Weights of a small image classifier: norm rmsnorm, held-out accuracy 30%.
Rows from block 2 of a small image classifier, named by matrix and row number. Rows with one number belong to one neuron. Each number is 500 + 40 x the weight over its row's rms, rounded and kept within 0 to 999. All counts start at 0. Numbers have three digits each.
After each neuron's rows are labels from the 100 images, of 14976, where the neuron reaches its highest value: "responds to" is what is common among them. Only what is clearly more common there than usual is listed. The data: flat shapes of many kinds, plain or patterned, on busy backdrops.
# fc1: MLP up (model.blocks.2.mlp.fc1.weight, 1536x384), inputs 0-191
# fc2: MLP down (model.blocks.2.mlp.fc2.weight, 384x1536, transposed), outputs 0-191

fc1.95:489543544507490517430508521527516488433507497532420483552465414492524546484534537550556510555510467474496457483446445525526500452532494430447485536483499521516539457475564460522605488460458491477462452540485510529492480511516544474523511510532467459437481483459424556524496459538499550507484519562523481454460437517526535476506527539468509522475526509462458542502511473498475543503522512480509514465576522496519533576575536438468443422528466472476531516492511484506472468496481503462510425496481525557488496484505564523496571510518563487511483564492475449553448486530532393461
fc2.95:480530466530482412514475436544536518508487449466508538482523589553511476489486529530462519479449538465460537534482501563519551539549520500549526427471484441519554467512420432456505533489531481493481482512557551464441463567512506467550489481483546494498535443485581525442495510521418582491420478458474462503601453487452466546473440527513466487465487428520528496478615533580503468494427485526482498480472507435513422496464530489541435575411453471516455440478448524485488532506465479559479503491414444473480495557529518521543451519536481540501495419460460456529507445478465534475
responds to: largest shape: pentagon; its colour: yellow

fc1.555:488434498470487490533508424491449468500466511531473518583447543543497514445478544478511470541455521458524510520561543515515528518478455430526491526534509477598450543526367504509498506488435565531481572546514447402475483537527483395510514432526510499546550479529495501470441470485506515477449476505540492527533482492476502517545498486526495452484510505582531485522533571542524480513588506505530508486490514389415443542527556517556483517468489501491522505500429489485572518551525478529444520481444441447484438452485633496534555512521510461512501555455478399592544472478450404443
fc2.555:470495519571479447511492473481477505599543406403560545491557489488420414436465483430488536446505520548554540512482565536486525558431493511458567516552503536443436429500515533464483517478587484498478520550472501555533539434480511547529488500450499584533535506483537459517531542530486517582530447437427574501471503558501418526453422506451487423511544493417500510490511464506587459520530480475521502492555519471488425458494521555549513534489498491562515535527557550468440439514494509573488438498497471554489522565508494483426445507491458442474530404541437467488519476516510553554
responds to: brown shape; its colour: brown

fc1.431:543492528484487459535449434548470474497485514563516499537426503571484470425536543498490452489423552505483551497550458525541505518531481409479491519480489496580552507532491443475508545475489556478437452509521529498498487529537503510492502467508479447507517495485561506426507470502505529453426478453489523548549440470435544484508509504440473568504493529551497504465520537535492517474491552495505426502433442441543480457469552494490483534487539465480514477566469470408520513557494469537484541481436457504444512469473613504528498546571507526531483461483506479568441515454472421469
fc2.431:521593428591473497481506456530503499528496461422521451469521583460516389505459500431433582447471474449559559498453493544518530488494593538505550473507464486512503490452439521427453520501523466515547520543542552500546477492477533551460452569463490537512572487526575495541494490459431591587500401503466514494475510561466440597475454521505508485506524497475509545427469544506480539516508481508492527440526527468479444488551531508516473528473534528545517480507507520478415447519504494559507489505477457524476496586540509512483424477495503544448489400553487454507577464514543530556
responds to: brown shape; its colour: brown

fc1.92:500525557535522573430570528475536502454501546447438494501539486516505519525509451523554490509492575546546482447579569444548469482566519491522440505531467524534467499484529533520504521518547492594501562487532566537530505516463480486483468481428496494446523506538471479572525441496400476473495466541466504486476554486494570512501545522496548416520510498516412479527489543486467448534502511505497480410550537502446526551498530553494489446460530508497487530465546485469462478411500552486474465557525507515488446520567524428468424465465526443488499511555526443476580496475474531565
fc2.92:538515518497481498540446483473556586502511506526459514526512514532487460518506524525493474505511524512455532541544516487517490583559476514492461497545515508487554515564448479461531487616467539531472502481543565441465486551491484472509559459504549502479498513515551433436557541546482484516438544447479466527548526454512518508563454424481427487597487439501552435554552459524441474535429534501507429484425514473516466423428516562517502520481452504512508459488487467470495555556476517468451572471474410561519475449486540501517500505517469530523491511459510571483500490515458485417
responds to: black shape

fc1.578:499519437463513522477506473584453459458523511546489464647413451477505488458546572475555528535445446504518486538456464486501494498560501417493511503473468520621538454490510457454607530504498549468484546536506469479490549494557515494542506499529504424470495470486411550499421418521534493451493480513568507514484440521540476473526521548463507543435536499516551523485522539506466551501553468481531493495557523444474476544518515458453469508507455413476521502513523477503541526429448503509466444546511489510502469500510519485464572514485500479470507523462467396558514455461496430502
fc2.578:499582490504485489514482481468536521524461502473515522471571528491500420540459510518456494453477544526492538539483517543484508572580540482556560439534531485524528501482449497480453505511558501534504489505546507494487462539517476433599493476459492547474513506530559495426535529518435560456462475461467440549529481423482498579448456551488503426509501411526485500484512523603570494511485545538491475513521538482494461504484528535565463552414490524507436500508429523528514527444493454559501545476427511494477487548463509506552548519453500485522548459477446401516534480494452579529
responds to: pink shape; its colour: pink; its colour: yellow

fc1.474:497549564476511516449506517511577513458522512538456471508510520548515586533586491568501426550497536500524435461504539523529512526537451444455476500458483485524491451470513485546615480518484492502449461495491523485445568537550494466538511462505495450450457464500420534450504467526492473464440517538504466447467473437574482478533544655492530536518552484443503442464581520502509518545528514472480449475515511487492492587506491500446457533527448530453483514435467434507518521468407529463515450471487521586498477488535536531492591533486529481498528497463532491500497493504524466429
fc2.474:508528504522473503497490436455549505492494451422491563465571560545465496494511452538476549477480506533473474499532548508564553493515485487519547470438438513497512437499507516486512501491533489527520427507508574543488541563449502535493514478516550478462481406516544483491495474503419498500468462505499493463525527575538473472473483504521491440469491493476484484481573522517478450572446516489478460428460436466487494466439533591520522493420443486524537514428549491452447496542435562506427456506431381535544498531580526469503410482529537486469494401485443486490471451493528506480
responds to: largest shape: circle

fc1.627:461464465563459476466520406518448474523463446400472509449526511466472463464448466429546523482556498528510518504456500514529488459443493491470527536506535561511496439547489526476477536482514528504527468491487499572535519439450557586468387539475455465509523471477521504549439502442498523498543470498480529533544484597433494575480498494481523463474520498516493548522413487430459513488550462493510540477520478476513534510544481420490522482460630493547590509552553541466445441524577517566515489602506496426535520539487524524506412432513507555487436499558500518475515523511528498529
fc2.627:537441502401472474529446507478471543503419421511435575490538456515547507459475439439553518446572505572475551441483508511557532505429463551542528548484498523447451466552457511540486524529476571510514459415448532516531493514486451546498504516472500518457520506528436518569486558505462527529552546522527523476492518523504490564582480464520525445517545550500493503563428496447540429484487512460468469472522480469463527512516587476448498478493552472497529486481516448470460502502501545479464476509512519479519495505426534484461492514483496504528447491485484569434483450489429478485
responds to: white shape

fc1.267:513532556496471528440503469546543445496509502520400562507450538556562550515549504538540468535442511509488461480520455484565512514547497456466464418470483514540519458487498457515610524465457483493528462500511532509497557532526496499469530545508484437436533452481431552475465450504453501475478551549579494438491446480560558489525534564552505487497578514400520450499528486487491529516522482405519495458509520438496484624513548456454440494506501484455469498487475446506514478467444507464492419521516522511502471542475542546495564496526566517485503519506454451551484498527531416459
fc2.267:496554508521487494511477431527568525508493427463502547453555568500502499517496476512494539436425497568471482506498555509511530500514466516491499509463469505527496456532479483466485514498524463495511478475515612496536478589458540511490511521490540476432506398503568482473498511517432541501454465499476457473548535563514520517508461503477513508474461480543486494518562544517453449507397523501495435433475528455490466418449497550569494523434472487542535471422514514464458550490506538488455459526463414496553497532546509463496410473541546519471482394494514510451481479497529506505
responds to: largest shape: pentagon

fc1.73:516474529477487522532468418577489456547493538522510488596457476519452518469534545532523465491405508552481491529497522467460434536586461430474471484462485501556580499553488416453501518474524520476460525524496527473492483554544482434555538441507482441493520537435560505428467518509473494485419461482495536510579480476440542498460541507433490511502446457541551474509597542531499521450510516489545443499429487454483413477469503502528497546461468474510502490536506509381570518553491478552483535516489446460476498470543604494518513534522477535544496516484508467586478522504434491462
fc2.73:532579443565482482458507460493517486500475449433469473482506590523524401494492532441475587475496504445537525497448478546548550507487562526534533486478488500542507470489437506428507525463483499532545496531539566512518508519495524550491456533459494527493604452498540550529507516496412592594458455520445514513477479569524447564527478481520490493479563501473493555454474516513444538529513485509523547449529511469531455460568547504514435514444494491561543492470510478473414444508503506532476473504486482576478473561527496495515421479525503535457498411544555466510532438514504539543
responds to: its colour: green

fc1.391:510438635508518496493523495490519454421529468538452493581497469536447552490570425530541418613502527530490455511589564533541508547484445416432480484516523519480500503534552514523618488484506504508444446577476519539481570473516502454519538469493480447460466489511498513497494521527520495523477508527480518435486521468540547500484555506463536472491553509482453434506540496483515377477554500456494486452534451468501463527527492482549543490573465517486564551502533438456488462551499526489498453505471487599511516516505515421458572504571461499541536571492536524513479516497510385462
fc2.391:507534494535481434537451438474547518534485401412514584443601517537453510474453448498511536480515496566450475516480586494492523533439460543502524478459477519478491407552502483441480503500517473435478432507489554542516518545458549536483527498507538515453512415507552495479497537481456533471490467500462491468530516615528481491477469482471471453491521512523480510527543487545534435519461550504465478495496477488499477426412505553549513456431460471540521473449532526482422539554503538506490447467458376500545531543548523466461406480527532527473467429465470528494478447523560544530
responds to: orange shape; its colour: orange

fc1.449:533488488492471512544458387543490464533506510506521505587418561545500458440496569454500469504382500455481548543534496518505546497568526485466504480515388470584555505509457457436472563462516534474495520522524564446522524505558541513468476481490569526556549524467534547438505478498410529479440488451490517509570471487461516559523484489503462557476473496541523499526552538543440526512504527509493494515453469451504398442506534517522454515462543459517506473559501471377481494511465513537465563486453520482475444512491568555498466527529472542564502461485468520577507502458438451459
fc2.449:551610456576528492486512466527502501513486468420527440502511536442507399481440493451446612467509475417563547480450484530500513468484598542520517488498465525475513510440473513434467514517504510509556506549529501516554444457516542575492442540456476560518561503519561522587516461476486579560529442550456551496481503560485421589485489510510525469530505525480507549416449524478486554487519478514486573473560541480475484508589518532496462507489556520538518505501542509499437428545535481553535505497520482554483505580498476492469440473503519528474471432584493471495572482506548528563
responds to: brown shape; its colour: brown

fc1.438:501506574483536524523480504543487472493521557512460533542510486519473566461535415572517446573503508506501458478568484515521475507505458503450472479491512539475546471478533504522592458511503519494466465543468517526478562491534503472474553515523463440483444461490500502479506487503501451476475550575541480387479516493576509439521529530438490502484554545438461426488565505442508477557594514476521452470517473436511530542505492507478499495541464494512530513474551451527524440540497534464535445466519490590479505510532547449496542515543508505497515488475470500536503503539499369476
fc2.438:473554533513494438533476456486560527529485405445484590483586513561454512447515438501503526475499507558469483518507580534531570525478454464557591467466485502489458424521504537484493514507554520453494446490516535517503543541469523504489504452486509481453532431480533477462491515541461519479492469456470459501483500569539465465512455527537488415496509513540435496470555485557553418547471509517502491461497470502496482460434507573534509462446457492515533465435513496461474532520460513491442445501455427499572487522548532477497402476489521478514522425482449495481488434464495497507
responds to: orange shape; its colour: orange

fc1.458:494523551505511586497496514522503461534557544489482496529484485470529494525550522542484473535446422504585538494513437425533454447535471486563431474546493524551540513464485454470479514515473501537559525538484538454566485526499431517451445472581522492468537522480473467531519515490443459542523501545530555481466562473499530501539485475541518437492542463512536428489489491484443568510588403491501442413463524467447524485575477541404506526522583498460493487513528421491442433486441517447472542505598516524504515559574508437491516447485477543468442492574478507544530557468462512456
fc2.458:584436532438460489490447444539520566480524464460506565577549495511460462453469492485497520474546518519485502514522417574521552495477504390470490509489539550501456489474451475429499447625491533469533511533508489508504477436571502539537516453506532552510510509435433485514563491583484522469520539507511543544480459498565459532532516448433453440617555500441505466509509459530518550560515542470517498507523526490496487540569518584534437471511453508547507508491571520464457528498459486492504445476481546530460440490488525464507461462489434461555531514489438488567588414554499490504
responds to: white shape

fc1.668:448526497546492522497511466432559452558475493406468462503539490461460500539497504531488489473496523591502480487494549475475510458558490547481545526582469601476511548517569530517497538488524451531556536472524581516555464517461454548477454541481539492466507483490572474499482521493434449538552419455496506501483550538483497549512450485519511504465469493457501484537478503488500491494466454519468485469497470497486555458431531561483519521463551474507540521505505466490427516437400510540512569495569454497548464549577484447467439468494500504488510460521513515471489543515445526529
fc2.668:465493526541477487463550444520490472471525440510508541549516544520433463448558483502552457524514501440521445487508523491508559458433543452441546499537509502500551408444508531475569471539492543534499460555418546520506551489523539481519503461494506528528492458499477470535518522558500507510520527493486461480467451536524425526524500552471535500577508495529521517505560541412478513615547480480527494525529482520490430556495474547483507495528443525532474517522503538450546462515476506473427442495539527530549477477496510493440531527453536461522454466541435512482475484495499485450
responds to: white shape; its colour: white

fc1.484:511513432494461449521475433537526537556506426484519517499474459501488465436530555416517539455467507460444561496422482508440531496522548507446521505479478494533508507497543397477512523475540532445448471478542564489521507498500532569473478510478543521529575527427591530452477496486470550503488417399461517550590472507499504519485442460503458509509528471505504531531469486536471552423474493503516548561510477447544463440460508478494458545485474439502476456565414510445487539527451460549494560569487460478524443513494488575567438477473493503556538496459473523553450470535525498485
fc2.484:562556555484453523452472533490588518493461513486530509510537524504557512523457486488533524466454474489448473478464538447453474501503528522462444493484526554510522507539471476444479485605480511555548503487483595532558495576446556449509517511501593492404525432562508518511530550496460497536500477576490485510471545536525543527536465475456482467588516476529508516564496497459430503575485520485451477482512558502485512439516469494498471492439494507520558497439500489503525471410516502463522471415539533527531517507515421423474516456556552515453489546525531487492540514530494552540
responds to: its colour: green

fc1.629:501458588472487514509506481501562494502506516480494509531528491538463595490556480548527439523456553516484455502553571479508506501565414445421504463501498527515466429512536491489580438482504479500482543555453527550496524529497558439506558494512583495448452466523491487451517532547486461452478551494456497455496492517574562432474480537465488522483521501423525382558560457529534429518507541396492454497461517469508476538492466509531437485513415441499478487495497523459525514495429521440522437520478494592575461463555504505464545523520475477492496476466473469533498507577522487470
fc2.629:539523522520477464536479538433521559477500474460507599481557489573462504495478457519477512524529523569426461536535558485527500530433417519568544504500496492474475489584508492511469491576481558469463446461505514547497532514461497514511555492531537472424496453507520413488495570495504444516498512512455535537489523476532464393490487490531474440549490526516466458529518467474540410543489497559500507494447458471568517403408530540520586489452494516495551496472547450471492447562555524480486493490460467525556557482459547449449474488593509494523504486469517519484436474495472512474
responds to: orange shape

fc1.101:494489485504464501505489452564491501527500496520510488592404540492543447502516548505471492486379533501474521518531455498509480553593527485525463461456410523606594545487467426465519546494511495473475480502544552426518541561527509513559508437529541408540521559472518567483462528471447526504450481437501600541562510482506517497464501499515479518466527420582508497521524520511414527481488464472550486528455442452500445472522541509464501546462565463518547486541492469441520530540493511518443512547477483482495488489522580504492527503511476554489540510486500511565501528509437485454
fc2.101:538585447562484482431515482545537514506454467437509462466544507453542406463466534413519608486528491459549533460435464549500512447463595507484519511474483518487518483414479515440488538511495521500515488536517475510554446484517539523504479503434487548503571509509542532559523463522487580509515434532439486526468496553501419575484531521495516473527535515461514620435438513500495573541502550501521571527581567546499481534560527518510439510514538508506487496467541559506460474484513441504531451516482518586493482530500476531487443486470514466495514416576498447561607467528524547568
responds to: brown shape; its colour: brown

fc1.2:441475510525500543524516493458519477614544504427515447490516505432492467523487468528460502499479427542517468498428521436451475496535495522498508518519494563472516539497548504466513485477516428481515566472527561482537525496430476544483467522526604519477501513466511445469507516502493448579530446471502509495547569534525490528464441457522522480484517459449545467550503479514451534519478494498482491492461537477520544461462463569472525517476478516540477537494448518473484528433421491476497492483602456462619457556591465463462468434449532488436525429524499530451485556567494530498
fc2.2:461505530533502483427546484531498509433530404468549518536531500498488449454499511484555508525535482451512442463450462535469559445462598469460520525523512526496560432466500518506574490576495534503489484567476517542527486500573542457531507473506489523518566492457458529544528512571491519534529511494484498485484457538533450542491517504457518474560527530511469556503480491402529527585548497484520548526573542500515485546549471504488431470481504485518452511493526547490525476510503499462480477514517518533539480476490453468444491488469535457521484517545483468531513495523500513467
responds to: white shape; its colour: white

fc1.84:473491504504397511503515374559553466527473490492504518542485535481496537503469485471508511474450496522481539560420557498433499506600469437376505511541437565510486485546496465442484493502526471493411469533545597527503465523517575511486514449497560511489545473426530501467478501532439584498467458438421546498573510488498524513428459501450452430456529498511529562553562502519492479513515541445546514483459565490500432489499487515588470522453459443509508498510473567398472486508525517490473518595462509556545437469491536508482464501501496518551487493530514508576521495532480512543
fc2.84:502575516554489513454493535500570512485536499508569499467526563538574454538488530524492554509449466463465481534450515486453484511460500548577486515478549487522485478504491478450517510492413478497499518468570557483500547551454491492498516521530524470449540422525485523499518511541498490568491516528393493559494499498537510497529484503524504527503493509573516509503464471482460493521499465592449497553486525550582483416482490494445554532437509508495519453421527504535506432464535484466524478476504531533514563513497459470447487445567547545401507492551616533514494461516465540497
responds to: its colour: yellow

fc1.289:484492519525529517560530492479541517558535477488565500461564506450491469549489449560512521482463458485514456473459543444445540480451430514485527518550546608474518511524480463493487418491495446548514553513478509498535523497439490503491495490546549529512482456467538408496500549558507459508546448483528531445562561556540534517430450508469503470495447481485575455563485494462492505516476476470506466491539561390485432508493438561537518543474442488522467530517497582517507516487431538452536472487587483494634496522576474492442474442459483510425487433497496503490492483523539528491
fc2.289:498489503530493449449463518536532561481522430492530526520492462507495464433490526467555515510525486482473480474430440531420522488496636495461471526478530481485550467476512489522551498671505553468465488527496501520508486491595521457539491504496459503484543520489447565544582545524513508547489533498517515470492449466513478567520490497489448498603518500521451563546455440411531530469493488494516572528547519491518488505538497477471439484515526452514464447501534502520529499519528496482501500497509541499497503459461465484464551514504519478508520541497485493543485540532482490446
responds to: pink shape

fc1.467:463482453482418546435563426476547450500466494441448549526514497496559512489479474454531506475499514512532475448531517513586505543442505484507488506545414512579464441529455541494490517491468493569548517486511633472531505529472504534458481524421492503443507475549459480564452522497446599520491534578557494489403524539542549542549441496467461483473483501482454488537532560491479425513514562466528498399514490443441541486563608537554505482444549467473549514462476450479464491455512553514482446489485478542487406509490517428471456478506507516464495533538513512453585456487480464521
fc2.467:575490543507462508541450523462482499520456563562458541516463507556487498476563496528419438502515571528498552560563498503542447565506462515483514523475479440480450565477453532441488504534452514518500464455465510476450504494529457525498492465501495479523438525503461450478535527463502450471513563528507493507461496475446484505544573459509457496561504463490528479489556483517504517492492545474494460550450474538521527480467514519490546555536522576512540494547498416499509562518496451535481519408474522483452499462463552534567575538442483514581512504446456569482493531512450490418
responds to: black shape

fc1.243:492478462504482423551493538475448474584542444447536515496459492459417464502467509471491520471535472472475478530436523447473508493515477499478511447503497543474573458541542471502515489482577536475492506477527488518464539460475539515444574486542517471555531517471561464477471470491492503546508500417507469504567474531513488479448395432497512492481537510491519461606524498459513527470480435433504563528499524533575508461489503434524489566481479468566520489581538536451481519516471493539510549526518461462556499522536519548496472472521484513487500520464437544485428555561530508484
fc2.243:465508554489505524413474515533559495460457528504564512526585556514488459528445481445518502488544452525498463478460551441432477523508526526470475524543514559464489450498473518411480489502509477535487465543428534525551471519486540466519515463441500487412493468530524451540580537564490531516546512560473458469454552514556477494528575538460459468510509457487472500550526491467552472619489567471486516490560578469457462525506462499554497508515485520469461524397553510539537464450505501409535456422553519577535505467492475481427474467497548501512497468513488471464542447588484572510
responds to: count: one; white shape; its colour: white

fc1.378:435493480514511545459558504538512489471572605516468466528495573500528538533569538566473514556452484447568452531490540506502540431545541452472528490528494505537487509440516523528543504476532475495502545555459494486460524489525538480508506472553537489547470464486410481459484460494489499480464541497454498445474481463553476446517544600554538567457479504473566504462545573493493567625517528483486510508503528559505482580501469546479503531507466554481478581476433493490538511458427454444489466505563583536524494507554480552458564502427542459533522500460514475519507515461505487500
fc2.378:473509485508509550503536505525518487449498534486504453527518536477506519573488472549487504502526524458529436477546578442503522474536544483481565536574464524493507532465502558502505461488515510569553569531443523494556486533492477473532510514538585511484474438559507429502489501526490481504527489537459476480458557498543464464495511530533552500499457477448536475500518587481495486616524541475474523502497483439447465516501437618538459531511441510513441570426434510515524469470431527449485534472550487512552428454558508481427533503423512450513487472497503437479529471499469553523
responds to: pink shape; yellow shape; its colour: pink; its colour: yellow

fc1.574:475520551567466532530483478538495482502495497428504453514509549468491456523469512558467470453506535556523469482550607485497511505549511512454473520559486510474541525470581552471495515447549480504497570496477570472519457491486455524494477491519546470490466501480531442495486567464428452565493447446486516522533551521514478534436477546527489499496461467496544412517539526475439450552488521526500507511432464474529468475446510588500527592448543525556524525428485518457497539483442479514493559526534510452545505526546500461477422463456517498539506445479515560462452571516414556524
fc2.574:498484501516480512532523465471498507476508462525488501544470559518454456450524509501450451528506516428519484513525510504494570498500467429470536508546535525495490479443492535454542490557566516493401480561502518481469530462547536471497481405509515513564474525447510428489524499514469502481495535433444487499512496468518430490494530548493503513579506506505509485455564517480543485594563491508548513513478481542507447550500485561538525506543444560556471524531500505462538526516473435520443523522485551551517516466490535535473554502414462472565524473500446533532461508476490475479
responds to: black shape; its colour: black

fc1.252:431477490502460464512529512475500502535465474463501513530499405463481468500472468463487528491543456486470498489444507470487540552517531514439521544506506605462466485578538526506516502474550539492461433538507517562483489466486579534474515516486486489460536515472516488572482536578461553510478438498545534473549523553592589516433401442429455441460543516507450517577504453439554445528503497443551575475516498518512472486561480477557530462463527425551513502511514544479478476533519526470513520516556458591609490507448473484529482480486468445472552543480431512494486524574509471527
fc2.252:472527526526486522448500491532500519499465521495565562500533546490487451484470495489463438478497532504508498537501536524444537520488492459507482474538506523518456503459441526442454494522501495524476510536430483466511452498517527472559472468468516546480461480540550454506605514500501526499520542521422518524421531458483419528481591611517480427530466446539476469510566569488551472607499497531514540497550527453504443531532486554589471560493504557509452490468466456493560501460513444485541482451517553527461530503473511512476486530512524513604543472493454462485544433507467537470
responds to: white shape; its colour: white

fc1.215:500494496493486494534478403521464476510450541490463539479385553553530461471478516472444456514423529435518519551592486544612540486553509505521468459490425512607503554528511503511497569481540488497466498495557535471525528501542496523459468501555600522522548566525543509497506486484427559498452478441468518480523507526482527551543461472497454577496471485575522456498580558522439510493481488517516469464417436426499432479511577514569498550536555487494516483531464456391454507533480483528442548471483514522458498505502604540547462503585460562548497478465480504533537490505436394453
fc2.215:501548462579528497496538466522496487524505484419532468517512508418493409461460492432444612488525461429582539513464508550486547486445561533466540527530486541439471514425501521465478508508520502508538502557496491505552480443508551580463445538488505564536552502508538473590509479455522565557563438534450549488468510561506429579482517520484564448517514539468509543425454516458516527472548457515492558469568543503467481517571492539519484522531523515542526528508550543513432416558556506537539485523550504563498515550481493490416463489472488466481478463595511466492548512527577519573
responds to: brown shape; its colour: brown

fc1.541:399557505580465517443571464495445459556518438410495486521506525445554473521478496461471527461479459523544532495452476533511510513459476546478462519539489610527468481482535555493509565472473447504476507601517518551538525422452578518454446508415453557499525521439490517540487456472476563535511477485493484493471501604510475573459469549469529428398535543506504560463505487485451504474511479532511446481559513506496454498568523562518562444464612535509535551508528542491428504450560513525515451560562500520493500569526492508460407471507501522456508478552517506456546504497549512553
fc2.541:519504531540498420525440498482510520559500375466473516455533464527499495459514471473519502497514500567439520480448505495547482474460458566491497531400503486457520464536539494513436474550543524432499460460456536551548537494527488526435455558495452488471505452505494540461515510477461465553516498427527526486502474519502500548506487444553520473507577479511450558464477436459518471443479415500501450536487488539510571455450508443411447511481565521533517469519544460466489503547484520514514452502481478466497566543527467457464512481511579522479472447470466547460421547505481473469
responds to: white shape; its colour: white

fc1.543:489439464449530493490531502487441470457494512523433476560473490539464520480537516499555448531455526475531500486520480501549517454489488400545522541505499498597508487458414500524548529459459550536485489509485464427501519523521472415525521466509466451524491463507430534498506408548519506470478488544598498506489455478489484452536539488492549502455539541566464536490486568542492509564579545483513474475521510459447519595534547484489462503472468498481508500473502456530547486473465536525424510516461458493490465495513584484522548516471539462538506592504480427548552468419524411494
fc2.543:498523487533469491580454470467439486559481518400554500527569517477401428503476465446458528447516549525542529556537526518477520540504523474504551465558465503465440519509454533396464492478578511577492527527520516517542484484497461522545468492470543589535484532522571426506519551509469524531500431477477530498461529503493454565480445501448477427498469482453515452525537537531560491505503537475497463494462490428455430479485532598611499538459490483536481531551487528455464477522489527569493564458451420530501483539491510483492461501459441491487499418495418445493551472502460541518
responds to: brown shape; its colour: brown

fc1.288:471517473561500469488536513558502460538558463476543511534398447470554495501444527499486519560452469460540570502523449539471447439504495530495445452526529516521554541548510468513537564509493491501460517590548477506531475421525530507518541520516506531520554555489579583514438468472499542501494476407473520523587505506483551512452477470450534513510447485561505514512487515480456504365542398501496472492553510450507445480531498430512487499542540456478481491514557522523495440553548499495492498588542501504485532563458509557482498478582420534517527525541529515526527521526536469526
fc2.288:572465569471491492542442499467505528553466547545465520513514491558465528486552480537479428495521557539447477505575502500475439537556482518518484505470481449511476529521442509494508507720476516525501487443496513470471490574536436506525527506484537469470450524526467473465553529486499449504470578491539469510481486459467548452570512491528450538607485474496502451519528457518519479466484523495482432494426453498509498490477549516488499498533499499491515481529483396502537568516491487524485510472452456474472503449479529467544567526495495510472477521436535548492471470493435478404
responds to: count: one

fc1.406:532532571443513558553472508568534474524569555525474556561508534528500600510542436569486468580434554492482474572588550486470453505502457475495481476498485525527520483521420473505537441501529462463445509497480509480478562560453481458498512501558503469464444484514485485416513501513514435484450565544524445468530544486505602472551511463424515523497444535527494446511615517512449500493498545511487402515457550500474447498476479577484467498534434452474473454502474478513546504507539495440501503413493463520538493448529509452492547514523514513502425516473483572498476525454512447454
fc2.406:548510492516466455484464466460528547494447418459439541480566527543488493458507408476506536469559521570501497538496550547545536502459447510512558521482497530498456447497483570492500530599487498475493441490498550559552559528465535562457512535460504489453528435491480477553562482503443500542518495495494506495447509541506446447558512527492496479552530534517423487492541496505508443547499516546494431421462487492524519415483535554498553481467478540462539508474564485452416492524512548508482459467454456575537521505526518418484416440519500516480445434482508524450465413480530461488
responds to: orange shape

fc1.711:482455523548502541506476510576481485508561498527503505594473453456506511508507523524497518552450478459490440469530454443515513520560430505527498479531496493528548544511433442490521519498492512519519494499520529462553500564520464460570543483569577415505474507489514580481454497518515520543486449523578578515608518476476584504512507453478540474500468450509471489523464519448473491473574415509509490515530527412440467515535495501482434525467529406549565463556496480505532440540470544500429526511545505502560478551479503440456534536538499485468498588510542508500471545488416512456
fc2.711:471535482495483496520482477557502599476464486540580470548490484438569481496491562486456533489499449464541531484497482543429535495523555491486552520511466437525506532411470543489494583579385531485518492487552530444518454500562438504532443526515501555576474562488495612541451497453587544469463498499506432534484491495456487556508491531514529554543481493557516554501484505582498546531523494545438479589509509512513524491551494555471533461464514442451504509512449502586577565461481425523463535472509566445448471454445514525531589562452478497495560514521473484494487498421460525528
responds to: its colour: red

fc1.518:509512468479493482518490454502482488524529406471521507483518487476563437465429530491474548456500398514539565536444516508441551486470500546445517519547460603478444472484565529456459483491526418448431513531532510526510517402468543544455482545514516552553525538471507532540500468520549541507534462438480515468505483585527509537444439461432513497475528485478521559533510430525454538519467498512506488498519551485569421456513447511578578473556511496522495476518531561500444481476508468505516491468569543495506512499513448539498454440538446571459540482546463503516526462579569504558
fc2.518:528501531526476500481421478497571526535494427483493522424506528564524444444487491489481483453536522518442521554482467495506519499503597554459429490428524475467592492462535466465549488534509482459509519478516580563512536524544482512452483493475472529494561487490490541474577530492434492561496499415471490493541508524518474572476503446539455465559571442485533548514463419467436534541429494502494471549478488581535499494475504478450476536505554546530478429468527501439495533474474452483460508487498548468500504536518449476547478466488536551535439468494483574501484555548462520439
responds to: white shape; its colour: white

fc1.136:485469611479521546535468529517553476522608505532462496565553466536447576525534421546538444581497519489510440463623540501535503497531482474482495529475508518484480493484504480554596469476502488454474468556459478561517528536495485447502511491529554432486459458499467495435505505532501437473469514542568519413496503520557556484481501479442516543509507529488421368525538435480461485503586530410529475475438506445493528510498488540476483453539478420498499512456553459487502480550411576430493496490507504573521520468603517414473541484525514513459485516461510489514485518484490395431
fc2.136:553472539504518457551471514437480547591465460444504579450628505556360495459484437507464496497542544569467500502529539512532506492456411487551572461496504488456467378503507520480482464616553473462512481488475483557511582505495506500494560520488445492469495472530488490490564543501507489490499546512493457492441503488511470441507522459544502416536512538449452455471537465551563457490483534567501525503528526507531516495435503522543505451533494515461545504516581477481432522513519482506540455464468470510514520535484531488520456463541500536541465437436496466499467469499526503476
responds to: orange shape; its colour: orange